python train.py --dataset="synthesised imitations of 52 everyday sounds, one a clip" --gain_aug_db=6 --weight_standardization=false --final_lr_fraction=0
Rows from block 6 of a small sound classifier, named by matrix and row number. Rows with one number belong to one channel. Each number is 128 + 32 x the weight over its row's rms, rounded and kept within 0 to 255. All counts start at 0. Numbers have three digits each.
After each channel's rows are labels from the 100 clips, of 14976, where the channel reaches its largest size: "loudest" is the band of the loudest frequency at the time of the peak. Only what is clearly more common there than usual is listed. The data: synthesised imitations of 52 everyday sounds, one a clip. In brackets: how many of the 100.
# filt: filter width-3 conv, dilation 2 (model.blocks.6.filt.weight, 256x256x3, each kernel summed), inputs 192-255
# gate: gate width-3 conv, dilation 2 (model.blocks.6.gate.weight, 256x256x3, each kernel summed), inputs 192-255
# out: residual pointwise conv (model.blocks.6.out.weight, 256x256x1, transposed), outputs 192-255

filt.232:105123132100153127083119071074172150108174146214112109172126057098086117141118077088124055109120098121150118098125110097166160067133121138093137135124101141084106153114066135112115116064131093
gate.232:153162104090153101052106114168111180123140161160170176129160151147146137202132144172122157163146168119093094157109129114138158123115124148122195142148161124120097069131115164105104117148071158
out.232:087123137138144101129092121181152103144109082130105079143111118181182127105142086080177145104124151171107138124116136124106134096104124102206159109161169144080132095113113171071168099123122112
loudest: 500 to 1000 Hz (33)

filt.219:150214125197136209045127095115092150176137133099087162136150092105162120140079077116099181177157136155170103106145084146155151168104102175132170111119099187115151136143157139153083076098128111
gate.219:105087159090171095102121164135175189099116123117173132115130139088126132166101108111124089128127095109088146107045077138118087098112142098131062161118118173032130096162158104136107120119097069
out.219:107136189158127161161119216111146172098172145149182111105082157129141106124096122128141147092107134108143144152111116053190136118129098176096161104116119116120122152072097143092087142082097116
loudest: 500 to 1000 Hz (35)

filt.185:126145133127166127194158138129116106136140154138099135126151121151158188152123158170220151146093160161139121140144109123100146180147151163133105163168217097113135176124188149125162088126172143
gate.185:095129169157202108124093167177096141095153136145164122170095131137159132169111121096060125067124118160164138167114089109175145200175157111120196115135193139111133117143147094108110167135139167
out.185:135138109166142214115132222170113104116150144127174126139130134169119092101144099136100138126204131121139111195077144151079147091107128117145148174105144119164136204121184095162090194164081125
loudest: 500 to 1000 Hz (36)

filt.234:148161152110113117136122075112151125087103100089137164191151126099114131132120138092078087161154153136112093174150160130155219121164181105154159085106068165160173131121148131123105093125114116
gate.234:172119152168160085076146119151211142204173158167145114202121142136134131110128132139177108063144141135133072146141112091156111095117150104079165124116109135108101169167110131138118144115157120
out.234:113094066177122188153123076087105058073119125160103101108168128136140137144131129151118123154145098127110072137188123125079129099149117208106190191108163135105146132138161111158104134072178099
loudest: 250 to 500 Hz (31)

filt.46:127101112168136157112133090098127085079107170084104107103166143142133141193140100147093122132148131173113143146097165163131090096169171199149127157144156119186134111135140146162179090132189067
gate.46:118122107066101077082121127158084130062067134139160124101126081154055113187135113059101110212151147148130093111067093066144067164145148184145071105156134112126122139110139111148083172140087147
out.46:132112144121133133136142166185113098110120108110116069124179110210114121156118101131084191132114159093113141131145105121089134124106136173126114183135138098182044142101096121132174077161137164
loudest: 500 to 1000 Hz (45)

filt.117:154130122152131178096155123158144134101194156125121112131182079069078158122162080153140130132076116128131083085099082103104077107070123128107089052091115161173118139126096177196135059139160094
gate.117:152152105124155132094147085134139157091066142097174122155114115141170108128133124109066159093087099113140103211116121150162110116117105150139110145042091135047134123162136095060140089097099092
out.117:145087125125138108144170150170093133083148127184091132138084144121141120209171153100164112089136096092095149129172050108121111128088099115140085129129111110143146062106118122120151110102132142
loudest: 500 to 1000 Hz (62)

filt.54:126170124145127110072169157084166126170135138108171089083150148094139132131109106156104102167114215146134150175197106116099114105074120151139137137177199143093133119160141153090093118092070150
gate.54:136133223100174105149120153185176189104071153151138113125098142158103068171113086104121084188069125103112112152098062083138099048078110101175103074108086167081103109109098081098153108105130101
out.54:135086162154156102150083158112134139150147167186095124133131133085123135103129128168088141141131151138172137095120173129185103120129152107112087102095113162055150125116093111097203134143083120
loudest: 500 to 1000 Hz (33)